From a checkpoint of a small class-conditioned spectrogram diffusion model: norm groupnorm, trained on simulated modem signals in the audio band.
Rows from block 10 of a small class-conditioned spectrogram diffusion model, named by matrix and row number. Rows with one number belong to one channel. Each number is 500 + 25 x the weight over its row's rms, rounded and kept within 0 to 999. All counts start at 0. Numbers have three digits each.
After each channel's rows are labels from the 100 clips, of 14848 (inputs lightly noised), where the channel reaches its highest value: "band" is the frequency band that holds the peak. Only what is clearly more common there than usual is listed. The data: simulated modem signals in the audio band.
# convs0: first 3x3 conv (model.decb.0.0.convs.0.weight, 96x192x3x3, each kernel summed), inputs 0-191
# convs1: second 3x3 conv (model.decb.0.0.convs.1.weight, 96x96x3x3, transposed, each kernel summed), outputs 0-95

convs0.21:487525494517512486502460498521516540422491479526494512489507491468507509487515471490501507601502515455513463507452516505515507502516488522511516488490481479527508497509476464506497543468483486504518465515504493510543495493466492483440543509483512522501524472491481498511475515455467509499541503528476494513514490494471506595496498559517521523485473526526516525531500536443503542512476474478473484522497485511484520472479510522441452473543506475501502533522514474503496516487478532488522499478460534489513492464511508497485459526504491479522526485510490501514482525495514473519
convs1.21:504526485490520511501520499496520501488509496505522485501511501501525524487481480535482483459563557525461520500469489461524473487522486502477481515540517456479515459512488493555528513535515518536487483473477495526570483517441493509537493493499522433505505480467489467493517508518489490490
band: 1000 to 2000 Hz

convs0.26:484516488498497465483536477502483470484504475531488511542482498464499468496505499510495503458508498544482502491495501487504490489486515501493473496461493473462491475481486496466513475506499508446483540498526503464495502502499476526484508486496481511514510458489500505418485508501482539500492489508505516527494524467480524495552456504506519473519525520484485451496483507543553487501514486478477469455515503457470515479456483462438525495570472537527490495494482497470541485514465489484503506501500456514496584490520503543481507491500441535460501489500520477450443509534500489518
convs1.26:464531465500499495486489494508519505582508512484470489482530493513558456464504504505510511499465505485450522487487533479523525497480507498458471460518508454497523496473463554488505513515515515485501507474535517487509511570467501521487498460500465512449509515484515489519515472512511495522
band: 4000 to 8000 Hz

convs0.0:522486523499509488483528520493484493490545494496524553477519512536482547475472512529508514538459496480521497505522480490516508499488440506458509501479487485477493512573466478500471517502436537462510503511496498609494532482514503520541482522500479503505468527471520513524487521479572512500510501463530501493547500485510512470479495473520507497520533499456516468477494427509469474502518535536502511506495502497494512501510520562450481474510509523488510505464468524480525499486472531526484465518493495470499495475507487484468530485489507487504496501505478497484546509482483495498
convs1.0:498493514483526491487543533488495496521517482468518511528494509506496484504535526447491506454476540498573504477477498492532495564510481456488548491497521487493480471505476477481516515485472518493509512489463498468468533517493525539479503461480476497496513479485497461519512528519450439486
band: 500 to 1000 Hz; 1000 to 2000 Hz

convs0.91:506517487531503496524552512499528496466531477466467489486499503545491509502497512503485539447487499554507507537515505500509500533508489514571510517490515497512517533523471470496491511464519463535519511497522493465529480509530536499491480495475487478509506509534496484456487515502493492465468487528477507488548501525514500495523482498522516488518515485443518496441520504501496522483490510509519491519469574465563487428555493494467490507510513494518528516513529511509552525524480485514497464457519547560535473504540519487509476459504500516507503511517487462518479508477517540535
convs1.91:469438540525507508510506502506534468495512520506479481511462501481482488452474514479510524508532509566462504489471501539471464494480508497527506539502527486456506494469478516521514515474480515476470518488507444505499500460493489531475491506489532513526550472526500543509473536503455485482
band: 1000 to 2000 Hz

convs0.81:469440481479487486472500473450505525470515517516517507489492515518476521482499480490495470587470472489486469456502468495516489505515542489503493512476497479479493474522517501499526509512506480502490477474513488573506488505501522522508493497482516503475453485502469509533523463477524518465481463464456470463495495461483452491506502560501486495483492532501483495516514519462535513539483474509496524532514521538475494540508482514498485486516580474461484497556484500522499490469473533499494504558476510525529440522521507505471491478504493521534495464506492509495537520468466498479
convs1.81:491534461512548497512500506512518511477511520481478487496499507453476484506446489482512459519476557499475458491442540497474481516491472514490531473531473461499511544465487463514507463474500518480497496497485564480491489514523536511493499501501497531502521504503509477533497440458474499474
band: 2000 to 4000 Hz

convs0.41:475481475452476487492518516516490476515516505513504498532527499499506508510543495550517519435500494526501511489471512516506485483517552511523530462484508513451507513487489516517513486495526497462532481506505479481508483517547489488509504465511481488515442511495506485463476505494491509472514465505548495496471492514527493544512466570485433512497526527548490503522478497497486541483499515495513514541512516504548478452525515512466494573494487513514529493519501487513548489470524524495460438567522540545497496499527518517499497514506465511525495477491468480488533495556518482479
convs1.41:485481498496495451522478457490525503502527504535507489470447555531515471488459514488487475505507492527457482469530537470490524486487496526479525516495508522465525502522497528524482512480518455481475519498527487474510531467429521538533471488526483469463485525513480484457486493502523482486
band: 1000 to 2000 Hz

convs0.86:501490499491503529507519524516479489513527465461498509498491487544509448494490465496532505463498506526498539461518516502513504514498535529501505495491500482485486492511516507486454493428522503528527482494486495545472505495490499481557518482497503515501499518509495493401476505491503523497487511513515513498573523533527555504455458545488490453550500471532479501520493478508479535487494465556494495490480494501506490454488505469462539487527497459523459472467515473490504482529556530489454510497506523483485489569489523491464496506479530513511503506473505527522518493516522483523
convs1.86:515516546496522514495502510509517480525537504483496488495493548516517502497552496513532488498438507501477535491512445495465466504530472523479511474458540451478474463496465529458522544495504522540525479515505496514499471480489489470475510499512508543488459488529481534496457521491527527502
band: 1000 to 2000 Hz

convs0.87:475508438497500467522483484536533540466498518511511509489511480473480489523452498482511544532505508504535481515499470505478478499467527529485501492499486487545497482479495516477528496473508483471483455507519505482518503492476500508440489510494481503484490500499499538513489507454500525522527516501495486477418484501467497497564586476522488490527464527494561497491501505514476488471478488485463488531516530499530560474494493560498469523518512500506495503503489509531465500487492511483519450521527516567491506457490516521480484457504533514488475503518483493477500456482532474535
convs1.87:511521483507531517501530520506517520473485498524474520489527514512498498497507571488491517501522532461498545506516516515482511507503458515542481530514501450487452512489500507503479458494531528498451467474468511559520486538487470455466483538507495501477494515521511517510541444455502508500
band: 0 to 250 Hz

convs0.67:495502455475461492491513486505507492557482478486502530498540483556514495506536498498494542458468520536549531508540511512465497481530467494483514503503479464503505498514482525497495478484537524500544491475504512453524489512506533520505466481490478482507529490505496493523488496502531437460519500528546527505515504508459522468479488503478507480497524477535455472499458491503480500455492519539494481562461491502508543491472527481493489462496498453460489498541489469526467540513477509477544521470513518519466464493510459489453515498481482489469460488482497532529493503452463477487
convs1.67:459490523525531526531521484497518510523535494505492511478485540508498516539514520525537527512489454517478456494499488450524515514486564489528472486496523505473485492480489527495484536556515517492472514481514477555516519500473480473473501515501479546482532481493499510467485518544519559520
band: 4000 to 8000 Hz

convs0.44:427495521512496508501497509503492495537462482527532508533499550521492452482529450470511432477505490490496520453503517525459473547555492503486516497499486484558503506486488490502507486527509485415589503500518492496487510496441509457485497579511487515480505516482488502516481508458476505511484479483487495501488490499477465508531511539489495480501484535507506497499515523508485518449501492518520503507497457501490511498512534503500548471505469517484535522498523499518503514491480510484499506477534494500531506520519516498481519505470510401515510503519503497497508505463491501496
convs1.44:558516463500468490515468555492560506502519523477503501508508522521487455473522518499490492519518488535512525522497500527505485488515486499504485532476510447456474499486473528505508519559490497466518538523498493558563532472448464526507529528496502502500510494492500537515521511512503498494
band: 1000 to 2000 Hz

convs0.18:491477480520477425478464510540478482530477492478487477490504466483499517517493480491494482516512515473469465466492498517543496487473478493479445485492531473494517510498524454494498518523466448460481510502516502508485472475498511521520471495497508559471504494473475491482494491511504465495502514491477521571503475523450604505514472509477521506502511492498510509553525536510510479496545510463463535475483476494489497532472496496510494490515555494496482540493518467531539483535505567481504500482505460519489536476479476501513496517539506508513510521474492505537542492500500533492
convs1.18:483460501481501488468509497503483462505485520491479499530516507520506475538550512491553485538499488489499520488530488498540455535507529517518476518523513531489483511487430484495531473505532464462513516492532488500507520539483476465501466521511512537507510514459523519491423510456521502489
band: 2000 to 4000 Hz

convs0.13:509513502475490518527470496537512470517484552527520542542510497476512500514520488505496510473487484498394526460530525509516485506472476486512510511509476494523484496500514521532464503528501475499508509484474508462494505515489472526502486512498533475497489481494506504526481495468491516525472475550492508484489494504482485510538484505483473525515514491519547496509540532498486492474494517488493565470552473501467513513518501484523451540531471489478508504442519521502480541481510478501446510480494545470554529479522507521518520554477526492512513559482493495456529545485473473449
convs1.13:536479484517510477438497496498465497420480503495501529498510529550518491481515508521494466506479469520502519517540519500513495515515504496498492500504475481541485488520545518522514502485497489473490522536527525475538495454514468486474474450535553500443474488535499470484472509508517476522
band: 1000 to 2000 Hz

convs0.17:497517486510507501486527482518469499554528531508522497544524526505519527489557503507452470491499489480493506481513488520470534472515497490490512478504519496482488499523486482511519488508513480468540498548487521552532526512521526498508508519512507495511503509508491479455492478484499462507483502495526496522510478548481492492497528471506456472514496486457509547424537492499440487459520504490479499507480504499508461511444543538479538502512573507497460514494497475469495507479538485473490509536478537482509520462461488418495519563495453494502521489479511477520489532505505481470
convs1.17:479484523511481481491510500482534500516486521491488527493471521513498485543507472477499523574459465456509492534522492511518531496530508484476580491509513492494496527521543491486521519529482512512532523472470520484533495471519478482520496465497486526476515539516530479467488555532498468535
band: 4000 to 8000 Hz

convs0.60:544515488476510505533498489473491455483487464503506534501520504531506494477498495512504531467555486531507531485516513487527504490451442495506489505496485509501498508476468482509508505528517479513537456507516489485496512496507520464504498492485497512496509502485496466541509491565467472464459508472503519531479446509470516512502517521551536497494481484453528482505473487516517458487542532500475490575479465530546445493459481527505440495535551474515497506536515494507477501485490513496474507570511477557479522516471470517465506495493466481470512484471484517500476493473512493519
convs1.60:470435507504484508495509477508522484528515504506493467530494496532489499524490485510515511490540484503463481543483449526489557501485511475478519503484536536473437551503488516476497491495520503479519488511482494535481464486505471491485460531451554516510535497472528517477505496486449533495
band: 2000 to 4000 Hz

convs0.89:487533532469485506491501487543534480524520492518522476517515480515507513500512477491497506446476507524495509492521507510562475487540541490495493480526491503482501485517514465513501495511528480533524522493492503425508477505500523521484520445507483470492519522526507481480502510505513457505521471524490499503460501529459506480450506523474551572495533508512491513545463496454557444484538498461460528496482471493486511489484548512486492507470483526510479514493560470481520507465461512497497516493489492496492501484499442540454480533504467470466528513484496487509522534448480502494
convs1.89:447464508477505499515484525536491532526487470478513497481477502503511523513492486520452481493525512523511488514516523477499498491531510496509499497488485505507551544586488495444448522493518544520479459468509483507508503494515454481497538500504503500493523443476501455530497540509536508512
band: 2000 to 4000 Hz

convs0.9:500497505506542494519468500502507502514492484521514483518471508515472515511530482469531501531474513463538495462507513532488481492495506524491519513499494535492504484512493474495486501533517519428517471493518519520517486482471490526512488506471513491495528510500526495503481521460482497473518516490510524472482500497502486492492439520467510456500485546480509464499505483484510501508510429477534468420511477518476517473492489517463558447490483544523495498477531522478490508495481522505505488439473517361519495493483497531508478495493522531488504485464539510516521485469507513487
convs1.9:529501480440487505494502527518460508491501515531494505510507505466513496539499478496529480511488461475464517521499475469497483526452512462543487496465501459543511465513520511500505523488510510505552490483500502489496535510502444517511493456511482493499430531446464525442487511498518486508
band: 250 to 500 Hz

convs0.46:451541498457493508493469500549517504520462518511476484501529498471502474454469508519486473472477491470499507490496483492475492530469490520499498501512529511471515493515506476529511475541497485533513480479527506453512518472490529490494478451492520528477517498488496505557464523509483497471512507516528538513499491515539538462515470500518476440491525519435491492531465485496484464511499502521489513490462480505566483516504522489560461485444523504508551459472533504494539539496491511494478440486495504470485468471459468521504543512514470504485501521485507524477541517538477491498
convs1.46:450502463529512505491499540544479497499484519483508529476502471493497540482503471515552507531489505494457505467482466494536465516492476463531501507534493471530517496515445521499497504493501545510519507556516529516507524505493500539493488490482495487532504462535519527516421503459519503498
band: 2000 to 4000 Hz

convs0.70:507483455540528469472493494527520493492454446484505481516483506518497456494479515499537538541502457485520486533490468544501505479507503465497503518508486535506471457491487500489474485492493486502491516490476499466487511475506502452492517499494474491489502477511483498494524498482499475531539509532523511483475509496472499472491485516482552527513507498588463534528487515517482483513480502513448517498479445478503528503438509532517526571506544538510525506480506486482534509514506487493499496483511514526561506514470532461482478469475492501462513486481535461514465536444482482455
convs1.70:471482483512491492514546516504484476510487476506494488466532478490535513486509510491467510459513478499501513470479489487549470540488516472452507537517488486521559512503519467532483491523507536563493497476508533486520488484492518483499532511490516418483509457508476468488502491514553462519
band: 4000 to 8000 Hz

convs0.28:540447530483495514521456515494512486521492498511560491472546506530534518501504452455522496558532498490503494487515496523513491481514499480490547516493489527486514489478512500511505497527525487434492501466506505531485480476535526521482516499501509534510475513488537533487475527465465494483527493475487535510518542488481445532495459494495524481475508499509530513435473512512455473506504527513488452489548508471507476467487493508489526496514458556490489526508531508488459529463504483538501537475491472487498498506482513487419502519495495497482527535536516497517508453474472509528
convs1.28:574512498559478466474500512454533499495486493513525504519540509476475494471491491470521497507431464493514487489481472487476478512514505530497531475455512475542544476497495534507514517511534522498490540511494454449502507484541519534485507489509510484525505544506492526503489506485535504506
band: 500 to 1000 Hz

convs0.59:524534488486507502493487501486498483509527509482506527509492476520524486476489490492514480509510517499482490549503521472518530519516512510499471480487489520499511454500506520499511479453476514464469496514530479537498536522504475501492503514497510487519494510495501516451500496526509476482464498513492485488512452474520489525485587481473504462484469510486471493468479499498505499467514505520485481519506488502485499602492448513499491483507553516533520550530521462528494486510536508498563504500470504637497512483521522502483564477483514506491521484501497509459502512475484485488
convs1.59:538542522465489513470500482495527508498473476501558504496568519489511463563482527455442472485509504469482554500525480471517492522487506476492533488506479481507527500516534510515538454479495512517498493503522524537468513516531496467493490471521473478523506505470502488485498485531478478520
band: 0 to 250 Hz

convs0.43:474501506496455493451477508494502522488508537499508494509481500530481490520535505480494498539502498504515488519495466477458497500496479499464471481480474483489474493482498517455478505502480473469524506498477514460479490484502484515500499498492487465512492506480493509498531499488471479485504513541447485585504506512483504457507496525484510451511512539514492531527521476482499479473478441460522519512533441495516499468465521495532472526484455499465521487511484503523488482479468479471452495519492488521575500492484508498453475489497507491487527452478488493542567427470478566510
convs1.43:497490493504525453436517532510507498526464495511519587526517471486499512487478481495506468494484530479470501466489501521491455473468490483487507508485469494487538494502508515480508515498483439498482508503469508465535469513495503467530488486524509495461488478554471469524523529523472459479
band: 4000 to 8000 Hz

convs0.88:489501505536518461498512493494496513488505497509496530483497476551469500508479517454489524490515513503524500516487499491515499495520518478479478497490498483532506491498492516475544515472475533507506508495508485550532497483496518508470505519492499482487500497504524493543524499458526491498486507473463465459527442530470487506557531503502494507507489496451539519451539476488483512488513555448537443499501496483544474483494462514497503515564526562519500488484449504467506477504559479543491477480482554500487498442487484524457499492525481512498470471541463478477438478490514490530
convs1.88:455466496481484509491516517455510505522511490443496514549490504509483516525535503502509532502502503482533478482514539466524470537529492527512523465456474537509544487494494490507507469505507511522502505527469529508535507503517530442504534483503516537486530498529504520526482461455521443465
band: 250 to 500 Hz

convs0.12:497481523481495503525565478469508486460534511516494508507499503511514485523487482495494468471522482516465508466497498502466502544495514494486470546519525506476495513433519483511521540549511521545487540487503526470538495530486470534527465466492483467539494500584487476517467516482533492528496494492443499489522530477482437531493511514500466521544493506476497534550486531477540470494469491507498539521500517494541494521478484456482502509534484505500504477475480509501448460488457460515516462500514493496486470504500485530548541502492485494509469533483502490489490504476485508498
convs1.12:503514491472499505509531508534532495489472513483530499430483491533506487483456525475499500461482557489499501544464506481497545510511482480492501469513472481470500534501474524495523466534481520488507495548472554493491502549470482472463522503494453492510536494526479506548542503485492476501
band: 4000 to 8000 Hz

convs0.36:496486506563467483489460484518498495481467512503507487496524491533488469509504479477529487552538484445492486511488520501545536508468523519515480487494496505526493485531495510485484536528488475482480503540508485476492494452520500507533516477507530535476519491474502504520460490479476516550500519518536492472552456505477488516495451474466503479468493510493470506509469505516511531512455506487496493499493512484508520515454500518487481505511528514484512496503534502478510515526480476480467517500476509479520498500574477505466452523459482475436520516480550454519502435583488522476
convs1.36:521476456519555445468508525511513473486488501528533562496514465448518481488531530463466460476509503493496540498472505492505473522473493484485524514521507473495569468475519493490451476490510491521505499494501500483563479512479539492523484495507498479499491493545486490502522506488474476492
band: 4000 to 8000 Hz

convs0.14:515500532494478530516507514497495507512515511512508497499477501526491503491521470493491482492505486523575495461544532489518502539511491531515512527527504498487488520541478534516524504549493517477490520498508503462529517518468495522508488501503517456501503496507473494507501511465508526469537483479508504509547536532478519456507483503512491490517530526450537494547508482461517484463485453522504519491468508520449437522503538506459499464473526493474504460481495530474520526462480444490508473491473457417460517458527510530490507506482451480474535501484476474476526532521517508540
convs1.14:480508498507484484526512555505483526517480474467515546510472511476493479524513509518444456496508558477511503516493492510530486510490502486509485494511528477513505474514517535460522476533489492479536465489469564461525507534515510482558543468525513533508527527513530495518499520516470473533
band: 2000 to 4000 Hz

convs0.55:500501486490539463503506467484508490474483479514491472475442519549472547491489538524470478511472495534497499490497490505494505508513511467450502503458521452463450478496515504541533508497487527476522453510492469492506523527541522513485499467485514517521469503518466471492494468465530540508498466477501485483481510506492517512500525509514510486522556519537511514512501506496487524473518483484499446499498486515463520481506513506493502567476515519531482547516514494499563523487585530527506487539554500480477479453484487457525496505536510472541495521523492503501513519546532492497
convs1.55:507526503500482453541495507491488539468517519467473481529529467484482475474499519490482488459489518514539490478528462527488489581516507461472478517532489496518482503505459477507507515481513531499468516485506501478495461497510492501492485478516414540541537508491463484503517482523521515491
band: 1000 to 2000 Hz

convs0.48:503494452510516525501488536472514506551551477516499532502524534515507533512495486499476475496493522488505518551495532510490519471488498527607540498473443526506479501506481488512489488538506518527477528462517495479504488476489482526495513483502499475478504535449517498503488508584493544510495486475523489491484475478493475499497451496527492488524480492463505481459490461490508491551444480481501479486495518525489522503514516528503510522503516523505546439477509501488519499516474476483498472484466513491515442472475517515487486487469503484492537486510461486477527481459493503559
convs1.48:510469558480457531502488476472505509509495520496522494518499544491480510508508485517500527535466514492531506487471530507521521526496518486499497508461481505449515522534554456452547467515515493503542504475519518527505533506488506481471537498521535495470461518497505548504465489464541461513
band: 250 to 500 Hz

convs0.82:508501484479490477497483489564515468481484514520537525501507509529537514498503495513476499544491481478478516490518490510484475523489447522528517493478485517526498503473506475516473515511483504514506456502508485507500510507529474505494495467514494510502555477475519519568475507509456480507546512496493501485506508443419484539544473511527494460487526561491489520511496460475476486547478492529468509503496484510477506553489490458449489510543477500524536472472532514516511543497475511466509522482508536491503492474464502550546512500510487462510506546473497471518531516509433492492
convs1.82:507466459506544493509529512502487472494510466470517495495518513486517480533523487513530489470560471496487505502529482456486511507507496495519480507482471490513510528469531477529524468514493489467437493519507484505535524476494514573491492451482509451459509497485481555512513442509511482507
band: 1000 to 2000 Hz

convs0.37:498505472480458519464510512501485526491494498513513487494520522468530517508526507467487482547546473475502508511503510483528457490492471489502490497513510506531508488534480485474517489506497507438524489491488520525498501477424507509494494503488510501483494485498485529496519459436495483495511513469534521522503497494516494518452454474512484539495499524499511484521531475495493538495448492500534473497506485508461539573506508511476490455532508528549457506525504445517558495509515501499509528479499515474503455471478473476511512450587467452529494488486523508475481519463512493459
convs1.37:495506475470524500500475518494535492517499525486511478530494485509477501499512494519519526491498524528501511501512492437488575490494513483474493551527528527445466528500510546445492465500453495530507459507474503466495503496473523483530499513546460495477506503494517501534452496527466526536
band: 4000 to 8000 Hz

convs0.40:488502535467482473484425473509486487481493472492528525514529476521514516486498487507506501552468533500497484484499506493494512524510518510492478505513499493521489490490484499477518508521482497570504460482531474506488482480460439534479502467514505477498509497497500497515491514588504483421504516526486481482489533437463490449501464495532500548472489491509538489528536478498522482510486530490439507490531542504508512436489497539472501503467468519471497489533491518511501529501504528506503550489526514483459484505458481528485494521497533509471481514471475507483464482467485476504
convs1.40:505505488512502512471520520505474514539487488515532509535519487509529474476468504508493484457449524496498511476444520525496451474464483518515510511500471464451527518525535489480536492489502490508462517523496512478457518533527478504501491488499514446503500471494445456539540511472493480451
band: 4000 to 8000 Hz